A small image-text matching model, trained from scratch.
Model: 64-pixel images, encoder num experts 16.
Data: trained on rendered scenes of toy objects such as cars, trees, mugs and chairs, 97500 training examples, 53.8 epochs.
Rows from block 2 of the image encoder, named by matrix and row number. Rows with one number belong to one attention dimension. Each number is 128 + 24 x the weight over its row's rms, rounded and kept within 0 to 255. All counts start at 0. After the name is the row's rms in percent of the matrix's.
# v: attention query, key and value (stacked) (encoder.blocks.2.attn.qkv.weight, 1152x384, the v third), inputs 0-95
# proj: attention output (encoder.blocks.2.attn.proj.weight, 384x384, transposed), outputs 0-95
v.295 086 [114 121 152 136 130 116 142 138  97  91 132 111 128 154 101 133 132 128 143 121 132 149 120 152 109 170 151 128 137  68 146 109 112 133 126  87 120 103 110 142  90 138 111  97  93 133 108 127 107 115 126 169 134 147 122  75 140  91 122 101 136 141 115 129 113 157 114 126 119 155 147 172 128 115  65  61 125 111 100 184  94 113 107 143 128 107  67 144 129 119 135 111 120 150 121 152]
v.296 100 [107 143 139 127 181 105 103 163 113 151 131 127 145 122 118 130 128 146 128 119 128 129 146 147 118 116 104 180 148 133 102 126 142  80 140 156 135 133 138 148 126  97 147  88 159 124 123 134 152 157 113 102 101 151 152 115 109 108 132 139 132 128 118 119 112 164 116 132 132 152 156 100 122 137 162 174 113 131 143 123 120 125 125 107 113 195 131 115 171  74 128 161 150 107 129 106]
v.297 102 [186 122 121 107 167 117 135 144 151  97 118 118 142 121 137 157 147 138 110 113 129 123 146 155 107 138 126 137 113 156 179 103 114 124 125 145 109 148 107 116 120 140 164  99 142 173 131 148 114  74  92 132 104 150 129 118 115 129 159 130  94 172 168 120  96 130  94  96 109 150 107 140 123  83 137 144 119 126 112 132 130 145 114 129 128 118  82 120 168 120 144 110  85 138 105 115]
v.298 093 [152 149  75 112 130 131 114 140 126 123  96 151 187  90  85 153 105 120 141 123 139 122 119 112  95 124 161 119 120 135 151 159 112  95 124 160 129 138 125 137 160 107 152 126 127 134 139 164 120 114 127 146 143 138 142 154 131 136 131 126  96 133 122 119 147  79 192 113 161  95 151 111 161 120 116 146 190 144 114  88 117  86 143 138 110 147 132 124 113 146 129 164 146 112 157  98]
v.299 093 [156 141  84 110 123  93 102 148 155 115 132 106  93 161  90 151  88 152 122 126 129 138  85 120 171 175 132 138 173 142 145 130 131 164 117 127 145 123 153 114 114 113 132 156 136 169 111 116 122 119 129 126  94 120 124 138 133 137 112 170 125 110 109 111 100  97 103 125 109 127 121 127  77 108 136 117 162 112 132 125 105 148 135 153 107 137 122 109 137 130  99 112 146 145 127 143]
v.300 092 [137 150 120 124 113 121 117  86 120  87 133 153 129 111 127 156  92 173 137 134 165 129  94 118 154  91 131 135 153 144 138 138 114  95 166 128 158 120 116  81  78 137 136 136 107  88 131 124 154  99 155 148 130 118 111  99 123 115 103 140  99 160 146 117 106  72 181  58 134 145 101 123  99 118 112 137 147  87 133 124 168 127 112 111 137 111  94 129 154 143 146 158 166  99 113 161]
v.301 105 [142 168 134 145 136 100  92 128 152 112 148 136 146 103 128 119 108  95 136 117 146 140 119 143  89 103 107 121 123 180 165  99 130 147 131 150 131 152 101 114 121 123 153 130 145 140 159  81 151 127  66 115 119 168 120  97 162 116 100 147 188 123  73 152 116 138 144 159  99 191 123 136 145 132 138 147  92 132 113 124 118 124 108 134 140 138 126 106 141 125 121  98 137 118  91 134]
v.302 099 [135 108 100 138 130 156 130 108 141 179 105 104 117 145 141 138 149 105  84 120 107 134 146 137 164 147 170 106 124 178 151 110 132 153 151 157 112 146 139  96 101 120 127 109 166 160 129 143 113  82 154 190 161 170 101 144 167 110 113 125 132 164 102 181 115 159 109 137  91 105 117 150  86 119 124  88 119  91 110 120 141 178  79 123 154  95 141 134 140 118 114 121  74  92 135 158]
v.303 087 [152 106 109 143 156 101 137 131 137 109 115 143 122  84 150 113 107 109 123 127 137 155  91 123 174 117 153 161 162 128 102 126 123 121 140  99 157 134 120 155  87 128 112 135 120  88 103 115 141 100 130 165 189 129 146 127 128  77 125 118 114 143 153 155 154 123  92  89 156 119 120 165 110 127  84 145 160 114 149 134 145 127 119 169 143 118 145 120 110 127 123  96 103 136 149 144]
v.304 104 [134  94 147 151 110 108 114 139 156 141 109  94  92 104 137 161 121 139 139 137 110 113 126 107 161 133 151 148 147 147 147 148 169 162 115 116 136 184 157 148 104 105 113 147 118 120 115 140 133 108 133 158 145 105 116 174  71 152 117 132 158 155 125 129 116 139 145 110 139 109 155 142 151 128  92 147 110 114 121 161 102 108 146 167 135  94 178 128 127 114 105 138  75  93 116 126]
v.305 081 [ 76 149 143 104 111 159 111 131 133 162 127 121 143 164  87 105 157 136 111  93 158 149 134 172 114 117 152 139 135 159 136 110 110 134 135 133  94  82 143 117  81 164 118 177 136 122 131 141  94 120 129 110 149 148 112 141 145  80 133 129 141 122 118 123 103 153 142 116 141 157 117 152 154 114 116 105  91 117 113 107 112 154 130 127 149 151 135 118 105 120 123 162 174 135 132 109]
v.306 111 [108 106 126 119 112 153 107 140 131 122  92 153 171 123 128 110 138 110 139 123 107 122 143 137 138 100 103 142 122 130  88 141 125  93 138 177 123 139 133 124 162 112  98 151 151 124 130 101 157 124 100 111 118 139 126 168 122 132 120 120 125 181 166 129 150 124 172 110 168 116 134 100 125 130 119 122 130 143 130  97 163 134 158 131 103 111 140 134 119 127  90 138 113 122 150 137]
v.307 107 [163 106 138 146 124 135 126  82 120 126 110 113 134 159 115 174 103 115 107 138 152 138 115 133 152 115  88 156  99 173 113 121 145 119 125  99 188 151 151 114 112 135 151 119 139  75 177 118 120 132 159 172  90 172  93 112 106  95 120  98 153 122 151 123 127 152  82 156 136 105 120 145 112 125  97 119 113 117 139 131 106 120 160 119 140 112 128 124 136 123 143 116 127 121 103 134]
v.308 102 [ 87 145 124 125 152 106 144 131 113 167  88 147 141 111 124 129  91 137  98 144 146 123 105 143 115 119 122 141 136 139 128 145 123  73 138 131 125 119 128 153 138 118 137 136 140 124 113 155 128 118  94 126 107 164 131  82 139 105 135 147 140 144 133 180 149 145 121 139 140 145 124 163 111 172  78 104 107 135  99 158 101 116 141 106  59 126 120 133 181 116 119 111 154 150 144 100]
v.309 104 [138 153 139 121  75 124 162 118 139 156 121 135 144 128 121 132 110 148  91 120 114 140 132 111 151 154  78 132 145  97 137 115 151 127 129 100 140 112 105 110  71 128 101 110 107 146 161 157 123 114 166 161 151 127  98 153 113 146 127 163  85 109 136 110  78  80 121 122 151 143 124 135 104 109 154 139 130 124 109 138 140 125 147 153 113 137 112 104 123 114 130 153 173 110 130 158]
v.310 099 [159 153 103 125 107  96 112 156 171 146 118 123 159 154 126 107  72 141  97 132  78 130 129 118 149 166 128 128 102 160 125 151 116 115 138 168 155 122 151 124 118 133 141 110 114  89 111 157 108 161 133 145  95 139 134 162  94 157 118 123 118 115 111 123 118  79 165 139 144 125  79  99 117 127 152 158 145 153 132 115 110 166 136 113 143 112 177 113 126  95 101 142 122 120 131 117]
v.311 103 [103  99 155 112 108 100 176 124 148 128 126 163 165 164 144 118 130 133 123 151 136 135 116 187 115 142  93 185 157 153  50 106 136 128 127 136 146 118 139 105 139 152 166 132 146  91 150 131 141 108 139 150 157 113  97 134 154 110 109 103  91 123 111 131 117 111 122 117 107 152  82 125 100 147 136 119 120 147 145 137 158 105 125 124 103 104 119 114 115 105 124  88 139 128 120 130]
proj.295 093 [148 156 104 155 168 119 122 102 145 129 145 139 149 119 148 141 119 106 113 124 137 103 141 118 167  97 121 141 116 143 126  98  99 148 133 179 115 104 138 123 130 153 129 139  85  76 133 134 117 131 127 107 107 150 107 167 134  87 130 131  97 172 123 135 149 153 130 141 167 121 125 109 126 146 125 141 134 141 131 128 115 115 104 138 117 109 123  84 113  89  93 142 162 147 172 116]
proj.296 104 [133 108 135 118 100 154 122 140 102 113 139 138 144 165 134 141 139 156 135 132  93 108  94 116 144 119 139 162 149 103 173  64 125 120 124 147 138 119 102 123 107 153 101 146 118 170  89 130 108 128 165 123 132 131 131 121 132 122 110 113 132  97 117 127 168 141 164 101 143 145 140  79 162  99 136 105 102 149 112  90 122 153 153 162 146 104  82 156 139 117 150 120 116 117 117 145]
proj.297 099 [129 142 119 143 103 125 150 101 120 109 138  92 130 160 112 130 161 150  99 137 124 126 134 177 152 103 141 116 109 107  88 140  73 140 113 129 170  79 121 113  95 112 117 138 124 173 145 118 126 148 112 150 157 125 104  78 175 116 155 141 112 110 138 114 108 133 117 117 158 135 113  78 145 139 134  75 162 116 140  95 138 158 182  87 145 168 112 103 144 140 149 114 148 137  79 118]
proj.298 092 [130 130 124 102 110 128 124 149 123 120 114 125 111 112 109  60 100 126 149 118 170 157 127 160 129 118  94 106 136 163 112 131 110 137  96 184 145 150 117 122 172 123 168 155  89 105 158 150 163 128 120 148 126 141 145 156 114 108  91 118 145 145 137 121 126 131 103  89 175 132  98 157 102 118 132 101 130 148 130 153 117 149 100 160 160 129 148 127 144 138 139 129 169 136 174 115]
proj.299 095 [ 97 149 137 138 148 137 154 109 124  70 112  97 128 116 107 131 167 144 129 134 117 183 132 167  93 101 136 127 103 109 116 154  83 125  93 150 149 127 121  92 136  83 105 185 136 160 152 148 144 149 134 145 132  83  59 126 144 113 171 109 117 119 133 128 109 113 101 119 134 146 126 107 117  84  99 112 109 105 160 115  99 133 146  96 120  95 144 129 154 111 134 124 148 139 119 106]
proj.300 093 [140 152 116  91 128 165 183 110 140  94  94  85  89 143 122 137 118 121  79 111 141 136 120 112 113 136 154 122 176 156 127 128 147 159 119 132 142 119 118 156 100 113  84 145 150 153 139 105 105 129 181 131 142 163 160 159  96 110 139 158 135 100 129  88 141 127 148 137  62 101 117 138  98  90 155 128 112 102 146 122 114  95 149 116  99 137 184  95 126 132  85 142 113 168 116 145]
proj.301 104 [127 152 126 156 136 151 131 138 117 175 112 133 130  88 149 126 133 126 159 161 172 119 115 133 115 115 165 109 140 103  92 122 143  62 140 118 170 125  97 107 132  83 104 116  56 110 135 126 125 128 109 118 181 158  88 134 117 123 118  75 115 138  81 142 127 138  83 162 172 105 129 159  97  85 115 110 153 151 150 115 105 144 122  97 151  97  94 163 146 107 157 158 148 109 133 107]
proj.302 099 [144 140 113 126 139 148 129 140 103  83  55 110  67  77 143 135 156 119 134 158 151 167 150 117 112 117 114 112 126 116 130 159 145 167 136 114 156 125 138  91 128 126 104  97 109  80 125 142 146 128 137 134 132 157 131 107 104 168 165 140 119 122 128 129 126 104 142 121 147 122 136 171 127 145 135 101 139 157 145  97 116 164 128 143 154 113 141 117 124 124 117 187 145 173 121 126]
proj.303 088 [141 170 100 148 155  98  98 131 118 118 107 147 124 133 122 128 172 127 118 143 130 123 114 145 109 157 107 116 112 103 112 125 115 122 129 170 174 111 137  88  94 146 147 139 124 118 106 121  78 113 139 149 115 134 145 105 162 174 113 130 119  95 166  86 109 105 133 135 119 153  99 127 160  89  75  99 146 126 157 118 149 118 130 125 154 142 174 120 177 113 137 170 127 171 106 113]
proj.304 101 [ 61 111  93 128 132 164  84 158 140 143 107 121 135 113 128  99 138 133 114 117  98  93 127 104 115 151 134 158 105 122 145 180 136  83 136 110 137 148 116 151 138  96 150 191 133  88 117 145 170 124 128 132 109  86  89  80 137 152 137 136 136 115 127 157 102 123 104 124 132 135 129 126  89 116 104 145 140 143 178 125 131 104 139 105 123  80 107 154 115 147 149 134 117 147 135 131]
proj.305 090 [171 102 140 126 133  98 110  87 160 136  98 168 143  95 129 185  77 105 121 126 121 145 139 105  90 159 160 158  88 166 131 134  95 182 125 133 170  87 151 146 139 121 157 136 141 122 154 142 117 139 137 146 149 126 150 178  86 136 173 123 153 134 123 121 101 134 117 137  65 142 189 165 105  99 128 110 123 161 177 128 129 137 160 107 108 120 152 148 136 143 117 116 119 103 164 118]
proj.306 112 [ 95 132  76 120 124 114 127 161 192 136 106 135 119 125 112 142  96 132 171 126 149 121 132 110 108 129 105 146 186 155 136 121 154 100 187 124 129 107 111 144 105 124 153 167 123 168 138 142 113  93  95  96 140 119 136 118 148 117 103 139 146 167 115  99  69 118 131 116 112 125 135 113 108 153 110 138 145 176 121 128 130 165 167 136 144 116 177 146 127 153 123 129 131  90 133 129]
proj.307 100 [ 80 131 104 138  87 122 142 125 139 126 123 113 113 111 142 167 119 107 107 105  94 119 129  79 153 135 121 104 142  81 117 104 123 133 140  97 166 127 165 150  99 127 120 155 161 163 147 125 112 134 103 168 106 136 120  92 143 157 150 117 118 133 129 155 136 103 139  93 115 158 102 132 126 126 142 167 127 108 116 138 164 155 154  85 120 105 121 142 133 154 123 133 182  99 121 165]
proj.308 101 [108 100 123 158 148 110  88 135 131 144 106 137 117 117 134 175 116 158 123 132 128 130 107 147 153 118 160 150 122 126 161 133 120 106  82 101 158 130 155 131 120 186 152 103  98 157 110 147 155 154 120 169 118 118 131 115  96 151 120 113 140 108 135 117 120  94 155 130 138 125 157 139 157 112 167 157 113 123 171 147 137 103 160 124 100 117 116 146 137 120 147  74 125 160 100 123]
proj.309 103 [190 135 139 139 119 101 211  92 179  94 168 145 139 134 145 103 161 113 127 114 114 118 133 113 122 150 162 130  59 133 139 140 154 132 123 129 152  93 113 104 118 130  96 122 106 102 141  86 134  91 143 152 176 115 159 138 128 125 160 125 113 126 151 151 125  91 100 163  90 125 118 155 106 152 124 125 111 111 148 119 119 133 151 102 125 109 148 172  73 140 145 190 135 158 146 125]
proj.310 100 [115 115 148 130  71 106 146 131  84 115 122  64 107 110 131 108 138 103 178 124 113 145 122 106 129 150 132 123 124 135  92 148 155 157 109 162 139 113 118 105 164 123 129 132 142 149 128 161  85 109 129 139 129 106 175 120 140 168  81 135 126 117 109 121  93 112 124 138 110 131 103 116 142 122  66 120 112  93 144 121 120 139 148  87 159  96 133 125 162 113 137 102 145 126 124 118]
proj.311 102 [176  88 171 159  99  88  96 141 135 133 141 128 103 114 136  95 100 101 175 171 134 108 106 102 127 104 108 154 119 118 141  81 134 112 114  98 107 139 138 145 100  86  92  70  99 119 144 150 124 106 109 117 153 123 116 131 172 108 139 142 130 141 156 148 146 134 138 144 160 142 107 163 159 167 107 151  81 113 136 127 129  93 130 110 127 138  95 132 140 123 125 128 116 122 140 155]